Rows from block 7, named by matrix and row number. Each number is 128 + 32 x the weight over the matrix's rms, rounded and kept within 0 to 255. All counts start at 0. Numbers have three digits each.
# short0: shortcut pointwise conv, stride 2 (model.blocks.7.short.0.weight, 640x320x1x1), inputs 107-213
short0.138:130114118110141126143133136130137157152143096152117145139141131135151128170145152122126129136181145127137157140083136124148132113133146110132125130127125128183127202147130155153146122155129158152226117137192088128113108130134130143117153169134147138136141161109113132128128145131121140143157132143122155149126128135137163
short0.139:122123114124114133127130144130128125125057121140122130129129132103112130135118137126125126128134138132130116129107124126128128123126127119128127116128129124118126133131131129130130121120125115126131120136121114121133136126124132145125124133127130125122123127117125127118136125127124152128134126112126117127134122120123134
short0.140:089054255080150145075028210112052097094065040065108145152110096105060103124079129123121078129163154093115079068116090088110153057154131115157064089079000117130090169098105190155088102157167132084173105160034184102147048152141093141136190091133074074153094039125255100054027035111137056127195138046086093073074119000122204
short0.141:098153104026142116123077090090090128108000087155075123087103113118133113095166040118123100112089078123103146125106053113033112047115103141138089111150128068119148069164134136108142104105078072081041140128087113116118109086106101033121144099089094129085049086064138120093092025092126165085135073087100065119083079111104103
short0.142:153141086121039134131134113121137114134150121141148137126125144187146117173155164133134125125175129131133159118138125147082079123130170133125136143104123127144132147123145121121151126167135144137146132124142090140121141147132135138113101138133161145130140134146111137121140169133129135144117138126144176159124134110126129
short0.143:132127124122138135127129120136115147136158138154130129131137133127136140127126134127128141141161161118126157133118133133136121124119138122130131130118130141110131155129130139137147119144132121128180137118157130139115098131122134146127144150126142133142122148118110141123127156126129180116135123154134160140133134116137143
short0.144:118118077123098130132143112140130111124132134148079125128120132133125139159151123121127099130144190121127095115072133139106117077139130102138132118115115134145125158111131154131134143145151176089183116095109134136139131122121140098126133161107127132116126109118098143129127170141128118141146127132130155145102118153128122
short0.145:143177128118083146131122132134124129134128115139123130124120123139145128154123154117124127131150096122125147146144114136102122123147115136120120124110142131147125140130132129115130144117124149133136135123124128132098134109132138117136135133112169132124135125136120129119144120130132112147127113118132136139128134093121132
short0.146:126139109126139124132129112119126114125138114136126133124126131097138111133130152122132123126133108134126133119124126130127135110125135116132131125116130125174128141136133122130134131141126135117151127125138113130117137121124124123124125141130121128125123134119121136117134139129127130133125122134123141138131115136127133
short0.147:130116137117113131147142127141131148141153123170109134145153137113135129185141134125137159145190204131134139132070137127154117127130155118129130136132110133135134201144130140148171125146157141121243134128155087130104089132130124160131139173134149150175140163112116135124128136126126166136160128198136200163136137136140187
short0.148:135107153128144140127127183127121117126109119111112118130122127135106137113110144120126132130141100129124117128114111131144150096119105110122121114154105120112137128111123164148121113144131109148133128145094140126122088120126123156139168128134103124144115116097145124130097122121124140117130142116118147121137130139120133
short0.149:129134121129127132132118133116123121135136104139128135120132117104137116142121127126133132128127129125131119132087121123143133128127113121127134122133131125153121140133123131121137129138128127130136132128131122129127127131125135137130133144120136121126134132125123131115128129120122134129136122129131126135131129114123130
short0.150:110035037130074106115129016161102089169142067118076087148143131145155097167114110121140160120119160105127221061036106110086121038118108114130130134061101138110109181160132153135129139123136172114177103093106147148083077140125131103088117191091128129081132073119145148094068106147127156121144113168142203128089050138134130
short0.151:146150038114000139143175138071162193156193127135073139056149086134168127104119233147108113107095158079112133107197122117000123129148255121130074176104155116184132128161130075047105193107104146162053112138204019127131231144189142114130105134175189110093108224166082107006196041132131138116057148177172126203090131189130000
short0.152:121119133129135124129158106129142137113082139130165154123125135124095131103134172126125104140098237132131086101116143146132146165133146141129149102114099133090133106145128123149152120128140109183087125135136167122131109121144129120155144116164134136130139161142125125121122176133129138127135142125117129138119125132126137
short0.153:124111150136180118127108209123133132134096159087083137152102128135128119071119125105141130126126144134131091083120111119197184119123101108114143104160146117082122085115137168164116086094152053131043146177086150135117129143103112167116158132136128124146143096130140146167161131119123122108142135108120150111154150198121162
short0.154:133103103123175136128121194129124113135107124115119129136126121127102114116132112125132150129117100129125104112094112125181157084127107110124101113138090122087119116119130172151140116153137103092103129116035132128124121126120125150108162141131134129130119103118117136108136096119123151124144150138132126135137128149125150
short0.155:178173134085132164118100154154160166145157094089114120120099132190146144138141163111151135133158171136121150104130131131171180090154135147115117135145133107121103113087164147118133125107118088081035132114065100148083168125153129144086119155121161151118138063104086139134170169144119131150124146125154139166144153116122116
short0.156:117069211142167132114105215108088136122131145154171160167107127133111133027137107114131131140181232150124117074168130125255235055051165134130152117110108111112145039084114160133125082122126060149000107145183179128124083137110141203159210135138073145136128170089175168136092149129119142116187154112124080128162129138139139
short0.157:129128118131074120128110109135114128133128127119120126107136116112134136124109146124123136124126131121132170119125122138086086140110121122126107129100148138140127137133135107124135116110130133114140142115126140126125101131132122145121114145126135129149119126110116118114133089125126136117087120139130163129121132131140137
short0.158:121106150112168131119118135136087115144123114137107119121133134129164123094121130118128125123080128141126200129064124125131177048091109132120103137131127118161127115195127150126132123136122127126102126142117130125106132126134132132122163150101123123147106101117133116103113105124124136111133132122142120118134113134109118
short0.159:118166188124138097128107132171117134094138167062133138179101115087143141013092129115131168121116176122116125122122106132081180190092096057143101125168132123143114130091129096113124143125135047086145126126074098124122098105120123114150106104139094121143124086082136117113135089156132120110099137138111255114119128119123104
short0.160:127111055158006131141112094126175175129155159154151129135130129085122152069109184129128128133203075127129117139165134130147142071088141114132113101099122123063116131116135113083146133097110131138117122114073047127121091129121128054134103108132155129103155145099132148122064108128124137120132134139116095125122122107121095
short0.161:134132132126151129125125130124113128122143143136132125131124128131130128119126130125133130135123124134132132120134129129127126121134131128132124131126131131122137117137135121127132125131138119118123132124134151128116133136128136135125132129124132131139122124129121130127140118134132138121122128134128134132133138132134126
short0.162:119128108122140126119130135143107139150095141136108135137127134065126113100128136120137137130129087118139139132110134124111131083086112129127150135111129137159130118135133124116156132130134117090118119117105118128120115136102130117115128145122099123165121125111111133114137099123130133123145124152130146128119144120131122
short0.163:121133121120093130126121146112110100133143100137128129121137124097137114128134113120126136135147141116121127128076123123139130113137118118132144127128141140147124127116128122123132129097132112121116111132147110125109164130127133133129125144135137122122112130124125121134139147117130141127121104140133122132133121126136137
short0.164:123128085119255130112115114131111126125181138149135136118130125073149126114107107128135142126135150132120108082143117124148209140084135113121093139128144112109122120131135147139134118131111127134125125137149113119131141131112118111119136148120121129112105130108108118150129110126117162131134107122126114133128134103130118
short0.165:127131121121103145131142120121132188135175111127132126130125129092136126093123162136131132129083206124135129150097132132113110184123155156133130152104133147160128149157131111105131153118125137135164129132140124142124128137141147115131115115138123143127123153121127136126122081149131117124129115123132152127124139125138133
short0.166:123131191126165150101122206178094103087072137123136104138142125071129083114120037110124134134125151102135098128096122101098142046197115108137106067081075121132189160024125129134113167082114107162184082143069095125120173112111148111195157108122131118087062084089147114122141088126134088103142065111121188111118110181138095
short0.167:146163141082205118133112162123122101096069168126130150141115141073123100095133172124128113135147119151132082095140116126213163118133111091122155096126154132199105080103136159148157074097166053077040092165091118132127181124101118156101121134134111134118123138171118124153196164128118133136146122154132112136157157174119154
short0.168:123129118125134128126117132117134132129125108134125128126128134130136131120123134129128126124127136126128132124119127126126139108116129131132130131132130124118127130128121116128136125149128119131128123131134128124138139125129132119127139127127129128128131130128125133136133118127123134135127143128135129133129118130124127
short0.169:102139158108188134144121112111176055113116177090141196164119136113134111106117209135122122133143144159121156116125155158099159117048119102139170144102077126145108088148139180070110126223149163133073176093250209102148119114158117129181074164117149126147203099096172120137078100146123054161133211110132127131111135114130047
short0.170:136119131126146127126127133123124133124150111133120131122126125135120113114128140128132119127122152129129141114112129134123133136119134137123126128129119134136132129129137118128128124121127119124124129130131128127128129132131120121134132124132132129120127131133133138125123130133128135130122129125129119135130129137135120
short0.171:093138103144000148082115045173155094082073083098149106099087136015078087176063000110116092130163077051116051107110112113138069133085142121129113070128080125067081086060112078120090128046085126034067094143143045119105035065093124152151154127138132116108128146120109108143094046127122093169075065074110170106109094111129116
short0.172:183164106120142144106098126115129116098101121126097111119115127141138120127127073100133098129155130129129135068126113110097101128123097121117099110093149112099127109083126097080118119128136115129049106121072059129100170086108134053116101106104130146107137103117136125124163150131129080132108145103131069153152123126112079
short0.173:128131131139100125121124117128139128128141098132134124130129130137121121120131142126129131135135125121130121117074133124126132176137129120126138116121122123128120118150132121125127123112122114135112122140125123128131147124139125129133124125146122116123113140144129123122117128119120149139117130114133129128121128123127125
short0.174:122139126127129127127118127115114140122133113135126119123122130148130136148129122129127124122103131127125125120142128127120139127143122128126126120127132116127131121136117129122129126125114127117128139129137130119122152129131127109130140129118119124144120121138126121121133127122123117133122114147127126124130115131131132
short0.175:134145117100125125118120134153129116125088147141136119121129132136133157117126159129129130130108123124122116057111111121109118143138111105123091125112121136105133116170122124144135113145123129106113159119108131121118094128123117109121110107108120126164136108139111124113114126129120119143115125128123132126125113108130125
short0.176:142168141107255150134136166154143212129174152160169167153133130106157134051141242118132139140153206126143136075154126139175240209081185131128140156133178147074160118204131128128162124196179046127084155157218127123141181138145126188159168131151118133173151231106122143130189126123133156152139148192136187169154168105135088
short0.177:188051139133089155012088114100000000055072099187092178204200147058091185195038052109113093171184127046132135102023151125160153120204085090164126096155000083214063071096179201191165077017110166111094006071024115135093000116068143071212105144162218151060009197159180102169000016203133255141160154006084165204179143077119176
short0.178:107130168131000121144142093143079074109156114145103104119135135146084103152109107119124144134142239124125108130130110107084045113129106126127115150088115140192100137096127088095133129049135146085143100113100068121135142140150109135097105124117143121122063071142139123142123121154130149106104068142135198133125102142130107
short0.179:124116136127097110121093140115048064093097111096058069127130117172102158126121097100129173135080065129151067029073066131152174103116123092109081072147120118132154117114124187160095132119059106044095105138080029102089173138110104201112154113094102117187045081097115082087148115120112182090111110156125159114085136076089077
short0.180:126127094133077121131125122147148188129148145127165133138113128200120136133118200130132137132111196122126106111103136148118102156150164133122147121119129136031138130151128130147125130164137119155112136140182133125142116137125128165131115138139105133142135161145121131129128139129134137143113132154127143135119152129120147
short0.181:118134089135024114126122100140069101105114068110102100117129132153113115135128097123129128129112161112133119086122117123084068117126089106120084136116145112143135134138128113088122124090113112096123118105090123119058144129118116114104113111100124120144097098136114114091128061126114162109115109101114119106118108116125116
short0.182:161131144104162136130148094128123184132146079125108125125132127153146118085126172127130137142199144136127151129127123140125160080080110124130124130106162140114122140098141113111147120132107110097126110102099098132158145125153117142144159119125129138111137139109114144122125156120132181132138152141133180157137136124134099
short0.183:147148118095000134111185060148136182157066104108135143132128136079159125120122171158123125119192255119135128149123159142059062119093152114134102146147165162076107138156134091089126124122120119103140132093123116139167154144137123084117119101114126133091149145119121127145049164146128102139121155078130135122146167143152093
short0.184:138114092130188136129127116124151170150176155118177128126143140075154136089104215145133111128174159120133139091134153147116178153033153134137119136094142129183117141186131112078143135125146139146127145130125121137186095134163116082136101101153133120132157164092153146127085095126130134126121154105128113135114138151138091
short0.185:129142122144107112124154155117108121132121155150128150142128136086128117099136120122131130129167130123126130081099133139144137130141161111127121108127126166097134119111150136159155111101154098093061106133165092133126171130122132173125099170137114139136091155149095131139171116129116135120132112166132162169116152160142164
short0.186:130064127100147101111117133094147095077136147140090128151168117050098191117094149106123110134138083147125032131167116136127143128083069114119087064096051123131108068114139174068146134062109098116095134116032113125179011127120111098204151129115146121091116167149103112085000124126128246127139163053136050136142171179166091
short0.187:119123098125097120121142116110109108137128076120137130118119125105126104131144137121120130126155123128119146139115116110132114085121118139125132101122141113086100118110140120126123129059096088125139116129121106121136083123126124150111137111110109133106078111110112109107105175120128144111125067132132144123126128125131129
short0.188:129125138119148121131130140117127134121116138115126129139120128110120126094122162127133133119129123122129121110127126123132140131108111123123141126113128125128135126131126146128130122141133104138091128142124155129130117125125129136142129132133128122132146130096113135137126135128122119117129129113131112119127127135127122
short0.189:139134125142000123129127055106154200118090117073161131101124124094114107124133168128119117120112189116132104152119137140041031101154134135139128120100137132019095149081116087117092132179105109070154126102146135115128161122123125129079105124106120115114168171156129114119112136125139071154077161110111126126115120132117112
short0.190:121095134120132126123135087147126127124141147122120099138116127148113142146131064129136135125143130127134142109108117130091106088145125113130113119135111130081132141137134148147125121147116150107140131114112144134129089130119126101105137154116127139146115097121132127116108072129135155140135124140132132120114123115127122
short0.191:124123115128080120127123128125125126126125119138123133127128127112119120127129141128127120131137145127122130124129124125117113130120131122126125132125142124144129124122123122125134127098142115110117124124135116124126134131129120142127117118126124132126128127125121131119123129130132135130113120116122144131131119132124124
short0.192:116113057103056139086105084145121124155032112208142127075115121024161162115158087123117153140148255113116185147165115117038118104038111156129083168073197131078099084206131091150182123060119149095108118141127120133145068167185110117096101139160125133109128104151146128059115182127130133124116073100155074121135129139157127
short0.193:116120140110065115134128113134124090125085122151163143127127113120131117125141146118116125135094080124127132105104124141102116137111178128123149124116134124151126121129118123117119115121148108119093126142202140128121139153122119158127110126127123135115109152151122112116131115119129126134102118124129168134134143102113111
short0.194:090107080106000078118150115203090051118060111128131169134098126114181080186182074100124099119094124109134139086130129132055059092180177099117159085057192105062147082100125087069084102137077184193105071132166096114130215068088108138112069155113088130095111130125138095121197142123114152138102105157133183149133159054086117
short0.195:123094128119134130122136120143098112124134161144154129136133132073106120132118117130128122133100120125134114115077131143109105196150131121124131122129133128104129122157137139138133112124153145098130143143181154140135069139120122136116124160133137140146108155123113122121106094130125180118119131132140137119121155104137155
short0.196:124121136151153115108114087133113126125142119132109110112118122166135126129123114119118118122079159126127149101158105122113135131101099123116111121125144118126136139183108120115117127116111124103120122137123106123141132124124117102117152122106123118148104119130135130104113127125118146125116121100128136108123118117120118
short0.197:127152144099073136150112044180162124107027198061118161156116152030112113110114200101125119113205117118115068131037158124156190073025114095129111072157104113000066141076119127043113116196096135137127130096030082118136111090103105103154094102149118126107216149055121106144123109115122027140095188076099118093139164149119114
short0.198:108098170163041149107158040217071075099145122052085086075128127043112093218111016088119171122111056118108134127114113094022000090107113108131141177187134121195106077057126084088122148019144150103078074095095086129123037114107122140105087077098112126136053088214170112128126041148125125108075051094119122113109139108141128
short0.199:126123071133021140109098140176149157146149064083092109097093124184132124121154186113139169130133243130129158099117135126115125052097090156124133077170158160025098134040171084148115121045099046061141089118054075116145141174124095156053115139093076099169132060070078123109144194120121147098123109168122196152134079130136126
short0.200:130126229126163130144167125128128116082242072125133090124136135089088098166112104134151114128071073131128027084149114133115174046170115163110116209123072141238104168076131134164110132153149181119160100111144126156097103152135123114165155093078132144130101101188149157108082145132128101131138099109133094115131125110122083
short0.201:061036046177172115188163189099184069107212098131008052110137158213025108170123165122149142134063230062104000000092134081006033024047130111158092184067076115255131196034106091071119225100175178168196089044000007162043049156161098023147111160000113107087104065180129147095040161125127072078099048143174028079072112173164009
short0.202:120140139113162134155136144118151184088180156086181113131125120104042121059119179110140136128131000135141029058056143151158205190043145111118135143105071156158120147142142113141111137161154103147136138151101068124152113144147141184134100140171112123153131159113125128128152147134124106120132148178125118114125148039122115
short0.203:121120075111135119139132157120160144089138120088166106144117132059065145124123138123128096120144091115129074089051156138138192213112120119118128076134076127099122104159109143162118097135106114146105101162079122119149110119134118118135156120164129114146127153155116123132127144130128098108154117139113107125132125186123140
short0.204:109068147103168106118159155146127134124092173077106073166095114091120138158141049128124135113064184117124089138081128110110184153180095078127160154145024116067133133161112191167090138149143165116159130132090225142147111135088132110128168139138115119155139086163181146104060138133123125127173083121097069072114139154124130
short0.205:104112157112146129120123101188152064128000145076082102130114114094143131061101155128132149116084199113122134089158143146069090152054085125164121080106143132000129103137133059082104129210090104155139132127151088102130128108133109093146147112126173106126181104057105091115151130132118044146121173137101087133118123120156058
short0.206:122106144136102129128121121129090075133105136142119141136143132145114103121144091133129131126131123125132134123082132126128141089093129111124140102131121125201127118110124131112134124051146109104129114126088116127112131124121134139135116140128107126123081129147137125106126163119128185112152110123122114134126134161119127
short0.207:128129139124139137146122146137127128132165147125139138140125123142125119121137153122137134123120119127131110090122127135125149147085138138120150126118120128245126128152123118133116114112128117129101144145130123127111136140151122168118118134146118129160132122130119122126137141126124113130137122137128128123125150109120116
short0.208:118136120128057108127120125139119109123104073125109111112126119162130118105135122118118125120131142114125106060119112137099135099135114114113115104126154111117140118153133123110117108124108117126091143127118114118089194130115104122121134113116121117132111110121121113095147125121118153122113126116124122130115103116110097
short0.209:118100164138105124112105148123099133132143117086119114125124108094128128108110129116136154130110090141131150102108102122183178109144129106122126101146130128095114095101152132166095109074119120083073115123100096116091136136119114183114144152122131127174089057111130110118156146140129134090131101156124141141139133123128146
short0.210:111100138125130119130135149122074078129201105169141134127149112120109077159122124118132150134150138117138103136070118123163159144132173130113138127099115137156126134090110148135121133035106101091123108152223098120109107112125120171159138118164092118088060152164136131154111102111124125098125065160116174145125119133124191
short0.211:120092157118059117148121093178175131136117099102091129153123130228093163115145116131138144121153182120127104099072135138096134058092094128140124092130035137039160152095120137104118129150099113096133114080081102137106077119114128062116129144106109130116170104094134145123070101124137082152156148120117164108120125131126125
short0.212:132131132123090122120133134125130139130154136126128129127126127136128115126133130128120125129142133135136133129125132134124124121129128134126130131140132127122132121137134126113125128128128119117123120135129125137135131127129126134133124125127117133129127131137128130133130130129126131130128125119133137131121126134128122
short0.213:116131087105073106141147120104175114114181050118107137127139127063083085126100137121114129120178073097122084093128131141077066113116128113133168076152110122186095122143126072096099110090110102143101108162104088107125125122123087109140076115156122084087124124150139115128085154115115114121108105120113112143128099131109115
short0.214:120150108139250148149127114160144142127078151091147151142144135163139122101132192136133128127157178131141149121092161145108119128103164136150112098094133139010134150096142093129135152184108113152140137095074138134124132149163135112120119133135131122162173135114140142121108114126125072156135168123130160119113126174140112
short0.215:132132132117109121128129139127120126132122105124127131135125134111123125126133141118126131121115123128129122121127124125118140151121131122121127131122131127119130127130125123131134127117137111122111124129147131121124139136124127120133120119132113133132123125128122131132128132126123114123136123128126124135128121122123133
short0.216:119117113118097130126131132120121106126150087140123127118127128081120105120126102125129125132133143120132116130060121122125119116126126122128147144127130137131120123115129119120138137105132123106112107131129125133111145133136129132118116136142129124113114138122127134134130128126127143119128106125137128132129128121133134
short0.217:084085041163000081141167041110068048106095109111113077083161133089078089166114102146123115133116145115130050144105126099035017000113080140111114147097092135172090137061117095066131129033125164039143093054012060130144091091095112066062083128081126116097040039159139120121041139130128160081075047085121081096107090183129072
short0.218:120086125116203119105135131114120119122025160121133116125123137114129111137126105120119122131101099133129115127094119123140148102152139109121105120135037126093124112128130169166124124137134154105108123113121142129164058111110132114104161161114115126133112132170145125133084083118124120119147101115124120128130123153136078
short0.219:124101136133135123118124071165147117120112113162142115151132128159126130144140104132128131130104201122126099106096128132094129127156168123126153142140082129090135123118127144150128128148135156089131123122183140133159116144120118130118143146113132137135138126136149132141089113130125178143134109129130170133123136103133116
short0.220:118138107115106127129126122126051109130144086163106131120136126116123107147132079140127113139192197114132121117096119116095086101131122137130117148130142124141131134129127120130170140046108120091116121118114127130136111130131121093123114116122100146130042118126136130111102089119132189098121072110127125127109108119142162
short0.221:114127123125226126142127155142114107131174125130123119135137135169107120098112135121134151137111186130131100105091117123183189097105115129120128146139091128147139110113126159152136121134152111153103131131113149133139132158120123171146167131128124129164108101125122131137129110121128164120120123164133155125141139130129122
short0.222:120126133129008116132132128134117098133117067138134131114129131140131112114139135120129132129110118114132101097088130129101104162112123115118137116124115144138151127140124118080125127094115114118111116132148115127095173123132128138125121127127127120123106125129127118119134118120130146126120123151131102130126118145131097
short0.223:125116119118162125133117127122124156111078130120119128125123128163113135103147139117118128124135093133126137121114106125131140113085122124128118134117110123082129128133125126132133112134121105113117138118126129127094104117123124109131128111114128132128135129090127130121107133124128124136136123127126124128124117129136118
short0.224:125126096127183128119105153137097095113126131128123107119117120099128136125145093123125116128109184132126117106122126116140157116125109116128112125125112121149136120111125120131124122105109131123125119135105095129133140130120127117126141112125127125126102087104109131131135125124125131117127109127126135120139120130136127
short0.225:149149155118063134119109156134112116120116115143124125113119126121131115138117089117127108132105129128130140104161114120089115116126135130120116104114130121143121114140131108102120123133117126116109114114127090126107154122115123107124116112113129126120118116134137123123146139127126107143118131110131108135143114101128115
short0.226:142145138141100139128129127135150138130187106151139134137133137116133138112128180137139135131133167123130150128119136135130127179132142136129136137126136138095136127159137114118141139139138086120098124145179128137122139145126128143134126133138140133137138156124129143143142115137141161144109128154131146140135144122137126
short0.227:125126126118146132122124122121126136130118126131123125129127138127130117115120150120134120126160101125132129099131123133133134123110146122122125136125144129096130114142127123122129126115120121141107143140158126129136103130139117133141130123138137123117122141119128124124114123134129150125111125126136130134135138117128121
short0.228:146115186099136129169121099149172174100112135166140157155126134113106145111139167156119185132136161127132077109065068142065154091088086086137088091133070119008135170094139128078158124162108100120147120100126178133123066144126138147215159141100107142106169132082126137113008138131136180167120158134113110121134099128131080
short0.229:119156100132074125128114128122146106121130095136114127124130120104125110131124145122122128124121102118120105104150130121081101116139125112128123091130144124137118118136128107102116123139123122116107125127144121124117152120122120125140095111125129121115140118119121114130129127116134083138100132118113122131118106129120113
short0.230:152076175005049071186113083184055212107114153037137169141155214107000000035153178133094104130216255058146059034000139160031084028000087169190070019092006174000086183049173136005080187196149119123151151000000002120134000133131138036149093101093119140085166162006164093051000128130157009142151218062100046000142113078121075
short0.231:120147123124163134112133155151056059127155116159121132129147126126152127135140074103122144129193207121132151126135126099131156175120146124118131151132180132179146083163127129141140126055148133131072099147214087121143174127118125168143145121142126129144041133126117125113172133120124198107142067162144172159139142113135136
short0.232:117100110159023107098145140122141096152124150133123123100130120112120103108064164139132123136151173107132062107095154144122114141113150123113148118094118146112139110080131130097131113117132124098117120109156102127124117125118133135148111131119127113117167146155096110118124109133123149132081163121114088155114129167127102
short0.233:135158115127097133129118112134139165134120112130139134131129129066140123094134138123127130132161110128133139110118133139132126155117133125123118126106146134075124110144134108110146126102139123116088130131108099125130150121125132124132124116135133135131126141114123129125148125122129127126137133141137127138135130121132123
short0.234:124132132126103125118105135119113109125092119129138140129129130119127122118127134130129142128139142125132130130076135121125126107071133110128149121133141127131124119107129121116132124077119093130121120132167092126123101121113119143133132112128117124125102125110130118123119102126123235129138094119129138135136129118139118
short0.235:125158151126156180131108086219232066131113139060059132116104117147106145167129151109122128129142107090157047102025158120000074022025186124206106067109134118231107131048109053149074228136114133186163076099076054127139070155114139141112048124108136112000205119121159107050113098138123017149133172082132255107111118097132055
short0.236:151107130000012060160126024211080182102093170003134152124139157073008028061129153103076133081195255075125110035000096113000033010050135056208032000071149139000034172067130112009033131191017127066138112011006011068113116125102101039145086174076142094066154181001128045053039061120129000127103191014079000000078103144117082
short0.237:127133128110122125134115135124126131137158123133121135128123123112138117122129150129126121125141129132131118131128121126123141122123128123130135135130133119138131150124130123121136128143129123113135119131137133132129152125129123127134132119126121136115131137126125130121127131123126125134132135118132134124129123130126117
short0.238:134138119114154126115131218168151073111032137079127105167125131095148175093117093111143040124077125132131172064152103117149183187150083076106118102151176119171120035133109170177157064062121100104011132208069054138089142089129111104172139109185130111157114111150159137147196121116131095076118100110120099098160122172127174
short0.239:123131124119115120138132126112134134124130126125103126123124124098132121119127157123133129130135094129129108112130118128135146120126126130131120133123136131158138138130128121126121118104121103112134129117145119132142152110132127108122116143122110125140121121110111144139138140117126110132124116142130123144133132136123127
short0.240:127138121125148130129132143120125104133190111123112133120131130109128106117116128120123140124157132126126134112132123133124135119121130137130139117130130130177122123133125114126119136126128111120130128129131120122136146127128125132135123128124128124119102125133138123126127122123125116128118115130125130129131110125124116
short0.241:115137066130053130126132105144124107130112110145111129127126132093139118127143116133121134119091224116129160136128125126100107115112125113127126125103158129108126125160133119120134140111134143131112120117123109142102153132146129111133112133135128137115125123128131131110144137134130115128106119131130127126123117119132118
short0.242:125100148136197131128142146124125136139105172121132120141116142134132114101138123122132122125109066126124127116116128129161163109100116128130140130124109121105137121142120147126134125153141105119123125123110158134128124127120133110153142129127115135129134111129129142137130132127138140124144137123127126120133123120127127
short0.243:131134133125000123120117121132082087131128095175143153112133129116131121146121140127126135128147240117128137129100115109112101061152165122113130117122150123144114104100121136129146131093136144108117126140208105114107157142123127148102110131126112138129079143172126124127138091129133191139118091143129185153123130125128156
short0.244:133143129115087128124122122129136123121142103131129119129126131135124122124133135114131130133119104123132130097144131124121121130117126119123128121123125131105126126122132121129124126115141135115124130128138132133116124127131125125136125120138126131132124133124133126124123127124129125134126128127133129134130130125124120
short0.245:115047180231000086027154111099060100156156242090051090060125126026102085134084090113107106105176150081122000114071255175073000046110139078110163159112051116117073165024144000114062071000096151052185069068102075140122083139109093055154116149102183136146092105122072128152094164117110196102036084090117053171065074227096138
short0.246:145126100085170118146128051151117202132102158085125108142120123123121161084120124118123149120172129137139118098194108135065068086126142108122068121093148127035131133157113085115106114152124142139137175126077148119176121121106117101088079112116123133165113138117127114114128021131123122122095153122131084090125138109124115
short0.247:131131137128172130134122134127131129131096134132139139134128126102126125101134161126132119127142114131124122120127129138133153122116140128123130125129128126108138127133130136129131120149136103125116131127134137122130129125129134137138126138129129136129142133121134131115133130131122140128131150124121128136132134119119122
short0.248:125129108115100110132129124117137102129162111131121129120128126109121099110112131125126133130167148125134131116109125130112107098110123120129140106133123126191125132117119101099127123125117112116131125135131109125147132129134117118130109124132127125114120121131122121118113126116124132133121122136126123131123112127115114
short0.249:127118146127128125130125147132134139125136123114124126131123127149121125101128171127127117128138115128126122124118123127123138133113123133130132129134122129095133133117122130121130127159122108130123128133129128130123125137123119131139130125136122127128139136123135133130121120127131097122129134132127130117128123128133121
short0.250:124116124134116123134124123125125132128133121131123123130122124124122123129124115126131123128135113125131117121115130123134143137121121135127131128130122133106128127131127128124125128133130125116113134136130119136129125124128128120131139128132125131127123126128134130133123126137124138126131124133122136128129130131125135
short0.251:142139122152103131114123110133134124131145124146110125129130135156139123129132133128133131133148164129137106112161122134128122126116126126125118140134142123101122125122135132115141129120115111105112131130127129135122133122132128125136120121123121133132123134119117127115122129131126152139127135116129130141129131141130125
short0.252:122118154124160131135119125127133141124127121116140131136121128088118131103132151120127128130131110124121120118118141127122145182078129130123124117122115135072127123138127125130119130144120110144117138132145134127124088126124125136142129130130111123127137145116133128116119122134127117128127134111118123118127125104122123
short0.253:125115124136144134123103118134116111121060160125102122129123124122124133119136118121130134129105091123127129106144122119107101112116122105125102120112110123102135125136128115118129129137122125137132120129117128124140109121118125142130116116116123125122107116093116125126136116128125119120114134149119133122140125119132123
short0.254:115083183056093101064075156181137174128000132029168043187168163043159130024158161139143040118051069144119188121000205164159202242079109138100127113093137106011088000255106043100099073063036158093000150181085097108145065087119129019108139125196157101173117180080211043110000165132133134046103135100139056053135165124133071
short0.255:130120115116061132148135092121122132121100128132149123120118126074110145108134146131129135124162127112126110133083143118074076127158124121126118131122093120163132120138107103123120118149135109100100142110133178123114131133122130146116102119127129119144133126158123117114110086122124154126100146124124139111117110139123133
short0.256:148204040111001107098091062174196250169089090090132094111089133144161114119153146097126141123255037127135122110128164147083134144101133091154117063065190113000123137189175114087107119061054113151163114105066000122104196095135123067141098104154123098104159170070131132071171133132120060144133103081139089114134107121137104
short0.257:115128148126170128149137110145084093109219133127115108127124128101108131147111107133138131122150152119123094124115117117105122127089102113117120162117123131192135119092123108102126133074125121097114130139153128128137108127146135122126140115115126117120081101098129119115071132136134103103107086111127123110138095117123113
short0.258:129147134092060140134141131128116130122160072136137139122129126089125121139125140136125130136147137124130108142159119127133127162133136130123133135140126122178126132134138119128127127091130123121118127135155141129113136129130129161134115116137126129131103127120128128139125139133130150131131120121134137144125138119131126
short0.259:066095135057000096040139062155000021169086086128082094114136141022165064140137000124111083112079162079127160163000073084056148052011093085109079100013183096120046098095098105071124102000053160020155090139073050124083014175135093076097143166098141080094020022042183079125012075121116160056062047080131055075100050124116138
short0.260:137147128105134121130113131118127180134136125131114135129125127119131121115124172129119140131151113131138127124131114134128142099109139133133123128139135128138133142118140122121138140166117101098133132122136155127118129124131128147129116113117123132137142127117127134131131115125126154133127140140129158143122126118121110
short0.261:114085173142112150112130147156068173113114154120130118160118132202125110179125142105126120123093185129129101086131131137179134184158179121108168100149085144041143128169133123143093133107138105152132115154145133117136115131120122133145137154175095136146055148147174109139130118148123134124125077127120181134127174095118169
short0.262:141112126140179131129135120131132076134109148160135150133128138129139115078127137125127114131140052115133152089120132142116174113101162127126136127134106132214136102142142128123148118118151133110060128129147138139120130138131133156153118132134155143115130146149111139128120116133135152130138149119131126152129151109125113